config.toml
image_size = 32
encoder_parallel_block = false
encoder_inner_norm = false
latent_channels = 8
decoder_blocks_per_level = 3
decoder_block = "sep"
Rows from block 4 of the encoder, named by matrix and row number. Each number is 128 + 32 x the weight over its row's rms, rounded and kept within 0 to 255. All counts start at 0. Numbers have three digits each. After the name is the row's rms in percent of the matrix's.
# fc1: shared expert up (encoder.blocks.4.mlp.shared.fc1.weight, 96x384), inputs 240-287
fc1.0 108:150154172072136140187133116088125122202136136163127089150133160082132165106143100164163159114100095124137152104087082145087193164140161096140093
fc1.1 132:174086140124156170117083236130191136126153174126124159138112153152140131149150115119159176154140151087145134089089102112116147093145080152088068
fc1.2 082:171111109165134120136181144128148146132156123048123110156133125098166198142164152093097163120165140128104089141107071075118045072140168231160128
fc1.3 119:108169127224121179158130136153149174166041146174157094128126114148040094147168070157142090120150089145114119196142140107166109108126161187097170
fc1.4 097:138149127160113093171121158072157102139157179144081118118050160176102138133040140114127124172185166193123124169151131149084132118126162093144154
fc1.5 096:102177167150097120098096191175113130114104157122104129119105093131130135094165122147137111161151118140131122127145187134129169149154135086117132
fc1.6 099:140121122115152147169110131139137173123094134169151095098129152112120121178128049128072126107222127154092197147110170112130202131085122059151133
fc1.7 115:087162149096208112141128172150106170084147104067078096123095176097112177152164132084120097191168149162136151146156095131072118128084148097099127
fc1.8 114:119157146134129097155026142130141126158162074184131142153159147141126130157136062150148164128169100093143108092078104145108155126138077126072122
fc1.9 063:123108150122095106201143094115174129156163091119114139129128162137139174166114078122085145177144109127160176156122136101088126082170178060151150
fc1.10 119:140117164118141102154114108126170151175163118119106132087092113167091190069155123130153084107144152135149135115118077075060106133165140120182146
fc1.11 112:114119147116103123198117123012189118154138150154118171117150172087172107076196162150079155101119127093124126119130098114129170155137073089131101
fc1.12 109:084109096136116139164118179116060163110070094168095126087119164106156119176137155139158087141124097165132058068102072134098150134120102152113101
fc1.13 105:160136107112178181141135090217105179161154096118162101130212181098138119119141090106081126122104216097108110082101138174145122147078165122220119
fc1.14 058:165064126187122156163094159141144180165139145071057130141136156144087123091132119091095135111103087156181139183114118128102171095166175110122119
fc1.15 070:126124154092136095177136188071163118183163108125142129133098099116107164155112136146119090136137086180218127141107138091147122075162178156108102
fc1.16 107:100178143113122118138158110178118137126131108136157109102151139101162161113119136109139123141225174148115149047172186097131183098171143108097136
fc1.17 131:131107147057189107160108148111117096099090146100104165147193165138172124164077122091103144170109192116126124159065115077144126138127085109085174
fc1.18 071:150108099157185128122146153113138127133133076144081081079120155125126137114143196121116083161126079144112137115147173124143149170152054095108149
fc1.19 090:144128070108103150120080064119136155096157074127161088113186125206127130178158161091108107186069120111126151084192114181079208150065132154116106
fc1.20 112:090117148114166142139138119154129164141108130108077170111139094111141156123171088141096136144194084129145128114145142196093134114129143177091129
fc1.21 103:095139119126051204138189110070159156161098136094106114121080134089139142181130138116061089160149115089109166172052128105192131147142132140117239
fc1.22 093:148168166140130202152150172162177122155148160081120086123140103192147124149124135188116133093080094126115101185198123159119134123105119107137078
fc1.23 108:141111092136095159084124171115140142114122134073113149102120118036107117142139143090179103086098149139130095198162143126165118111112143065143135
fc1.24 075:105141145173129139123111191103073133126105172150092135160179138160048087136108114137110165094125145148209176122074131135117131110104165114131180
fc1.25 091:137125181194164126164098138125179148183118129085155144111152096144085138076158080089129177083197138125094145193130165148121098118156169086133139
fc1.26 093:085145089146117119102116173160128080109169112182138098096138070143075149097095155103115143167169120110106184182180117178120118127083154142107117
fc1.27 102:075181121090141186160063110122130134177139107135134062142075098148068118148160148149150145114114156113128141134162075099144162125138121133083166
fc1.28 102:161097088112149114067064146106118132159106102118153159120138141149134098129176119192096187140166202117173168095101118141150176099113133092141105
fc1.29 055:127109137141125164108141124113135191118097113098140076123117134093126102138095132146127161106131120096078164166093100124114147125114113139111120
fc1.30 109:177113127127158053182051094171087166087187111142133159155125175133079126104164119082133164070115152095112140116153152143132161163158074140128147
fc1.31 101:139114116093095123068063145150153116085144159193133115077098086110170177143130126133134088126111189112159093120129120128135164126131188090134102
fc1.32 100:131158059077164141095093203113120141111080113159128116124095090114216116118170084165068140075161196133145128132084056107140131145075138107073125
fc1.33 112:105154152171118115116113151122162171109067151105114069120128137154079061128204165160148148178125130114101124193143140114142113109136152091152107
fc1.34 054:154106124162122142139130113103108099149119113119111049138145100119112084069125170100104164142145113183095057161072124139139088186093205102099138
fc1.35 119:139144226100178067143084142129077094165157154146119110095116091175116117093110161106130074117134094137121119212178168126160124099127103141138156
fc1.36 089:130060139109100163150138086161146113138069125136117098101145119140121169168106060156112110093068104177105184174134117148119092202166152163151162
fc1.37 129:169111033085148118181127151121146139213142147114114106156116102135134122124121112090145150172082149152151179154158104084100137091101212137127153
fc1.38 115:077133117104127164141146115174141174145164087067135140111128092103143147144158090112170151150167158155089114178124086156115121099128097106131080
fc1.39 109:159165131099147172084083112202133129142155093098106129156106110140154156173150103103098108099163170140158131132117133135156107097120157170135085
fc1.40 099:172084104062169116170146125111122100072098134121141125142091153119109062131094210141177129202133095184081104101127062091126183140127148158175128
fc1.41 107:128123145137108100171203106133140122101131114073092112072116094136146066138126047121122110155128125133121110080170125139116076124084124121131115
fc1.42 103:124133163094182051122097060119123082202176083152153095107106104145132149107095112154069114064078044131124120162165164112071160105132173133112129
fc1.43 137:139149097107104181150112177134107108081083148116109096132158146132145121130168092103110108199123125222139219081167098138116121111097163130101087
fc1.44 056:109097166139093136166190164178119181127099049113103108098141124138096098105128138185129133109085052076154071128101090118181095084167149150093139
fc1.45 060:128094130113123117146160114102151107186134091064135117142129082170093101156158109119118151163108115147149131108134202094101143157102124097078149
fc1.46 054:168121132165221143143179065163094176112094144161098158130077122108090101149171104125133121117145119178145101138062097141075174126079146120179065
fc1.47 096:124123111092106138168146145153108199194106091138157102106103096159145091172150112143095177119152169078163150168102117150064129143119136102147098
fc1.48 054:134144086157109208120067097103107094143156093176176150133120104119084143091149088134102089184118147165067111131151150161193172139115165098117162
fc1.49 110:112154168128130135124142120129105084118090141124181147140114130146090105121156121196101172134122175127117076110124127105145137091090155121136079
fc1.50 056:166173116093070143111159088138163183132166089181148125113141120107146128155133114107122163110140101163163141073104115143106148112090082170191125
fc1.51 127:090142137152183132168138137092142170124156121097112093154063169143117170100143106176100097111151140124107101096116176126068145088118134182102182
fc1.52 104:157148147088132169109167171191179136142112123164161162138085112126100141060123076164111101153148126196169140090096064122149120137120118173100127
fc1.53 133:151124104129132127118123201191148117133093166125132195168158144136079107130136109121208215071141135103201201127110080130139123145135138162138192
fc1.54 098:113175171101132103101151162154145128120106093125122142053188134165095095184135079122064103090128096134140187157105089079117137076172133104069151
fc1.55 129:082129116130127091154143131088105110151118140157167089129144107128129131161125094159132157173128165141148092136109137129101153095095086125104173
fc1.56 060:160174154118182156114133117198174059106136131081050122137101172138095116150070112141131073148173098127123148124113134159095144075127070158194170
fc1.57 114:107181163090179130105083115108152103187091166102111142129136134179120146138134131139139121113137160137107163135113093156132129142148156217130104
fc1.58 097:099181152164125154060117130122118100127166158135133113157133086106194120129053145142107096137116141135077134131075105120190162122138140125145127
fc1.59 113:171139082146177172084185145062123098082117073144119152112161119143119123089078067126097073090062166144152158152151185130190133073125156094136218
fc1.60 100:078110119138156130174041141125128151121166065156148083106097105147118156197158081114117101099153095105117106101135145173090145145184208142121177
fc1.61 053:139120136220199123158142105062138148124104101200137107158134113153150117071178109129103124061157140137130092136158144098126134084165124111136174
fc1.62 106:216087125176103152056124142096100146124126135128054140120123107111097158103160124137149111098156142122107089106093145157134121119143096145090101
fc1.63 114:088132093097150067125086138145125173088115093111124096153124165153156069116169153083076084102146132100144164116112112098178104157137122147087100
fc1.64 098:137149154113123077106119071122092121141146140080156081074059112152131115174108149184091082102067159102143117078130140150081142147075156122179105
fc1.65 112:170148135104193072166156090163149145167167125071110095170165133140109126147108052112113079106092140145093106097077125152159138111170089114086165
fc1.66 130:127087125122165086127099132162116169152097190163107139150148139167079131123099135119160072090130108105176148080139130145079083133148136202191159
fc1.67 096:088076088180114120095109102106142064139117094126141160095128082102142139209128141125112156127124141097150088133123101102172146067159117114127166
fc1.68 086:133146181141109164189128090093153183125069095123111176128151154117168139091115212083150100132143150140090099149132164096150166128164134132168096
fc1.69 128:102136129121128138108159112100116122134102122108084123099107123116161114131146089134168097145153101116155146196184145093165097166124150092118153
fc1.70 056:112111122105143113118058134230049085078138053137098075084078102161172159165120202095177115136101114106099128110118129152096160091146115094084121
fc1.71 104:126168099162150128155143149115157181136120145061172099098117148151089092140104125121150093154131065140201085143178075141166088130104172095093147
fc1.72 104:111123142157113173137140110077129108112142110106132156105139175091100120111111126155119169170135171111121113095104105184166188057040103102082156
fc1.73 128:184176150176153075159122149155154126140140113120123095146068164152124099156093192136140108141163113156099117144174105088105070110134140144146138
fc1.74 095:104145115106113125105168141110109158075097163102175097170213098191094119034156124034122150132116087149107100134141116117122110143140126160149115
fc1.75 105:063172107132131126126133129120121141169074151101145170169207155175126111140086116184142172128163148064133213115126117111124078142105096113111134
fc1.76 111:136147082040132106146110108120152150116151126134157127111137169144112144098090170170133132075084119153143128144128152160178177128148149149176138
fc1.77 059:154163135100151172173116146141127171131074149116110063133143082226162109105070134117125146160105111153143108143027105118120136130149173080106146
fc1.78 092:169100128116103115168118169136107132095131140132158063070135173156181090160096111162189075165177121150094125142105103073077130105106109112145133
fc1.79 114:115190157142144126121113188089120123152096121169134161112152153104169139131172100133180120127126106120162142060146087110170156129120132124134147
fc1.80 093:147115152159190106082139195134130130110117082103124116126133157157108048181116148133122121187150134177125085143153119124158136139108059087082106
fc1.81 082:066099100140105110162162157111086136084157168179122136106162181110151162064097149169169165153074168131163119118196134107073118162111069116168136
fc1.82 105:137114115120133159091084189156125145101163164148129106128116115085140104109126166101167139134164062181162145132131126128164135108115077096076088
fc1.83 130:131140113142154184170114074126188107177191118113136144137138137084134150123119069132143096126157136087093146141081141156146154140182152105151170
fc1.84 084:156119116089158108141193172157169117163119128062126088151114108112170190088080093174128114086137076115098101132081081138149156156147058138056122
fc1.85 089:135147139082130112098091148079154120117149153133120141202123119140155134093063152153170163132156110102138153132077112097136153111106097145112148
fc1.86 053:159120151157095111123089149086165097117060145174102146076125117101157124173124114142150157111121158110151173128106206070080102177161143161182154
fc1.87 095:122140168080070099160044127164088122065159069143103134100084166116110134097147150157116149090127102184138093142135135155114124112151194121209086
fc1.88 104:132091195101140115152142139120148095080208148152062064163180129195100150122102079115112146134112185178117092174128104143196108090086142086097152
fc1.89 106:118104164142165086182115180106166220159159138180116132131126101168129144093089127135150138098107128175142098136096129139177086116136160163127173
fc1.90 098:135166117154072118054130041118108095094127063149185066080093102185143063145210096190107147147132114092131113183120154108122162135145197101130183
fc1.91 105:103160106142175068119102133101162146138127130135096113116139108106066103145109132144123183059032150192167070073195068123158182169190110130169124
fc1.92 086:123100140065163089120114178129109120155143165165155093124170160180119145103094121067102135048067093110138178138164137107133104155129226143191133
fc1.93 097:172114078063118116093135117098155161072173134077160133113109099153111179078169105170120098101175106127141153121208106120154154106116130133091097
fc1.94 058:068109145132124087128135110096171150127178157184111121154093102120210122149116088103141123099132133154102056136145139140116118071133123063169101
fc1.95 113:108108080123142138140163133145153096132080152149114158106161102136129123086124175128120112141116093163141118093162137096100121163161110153131148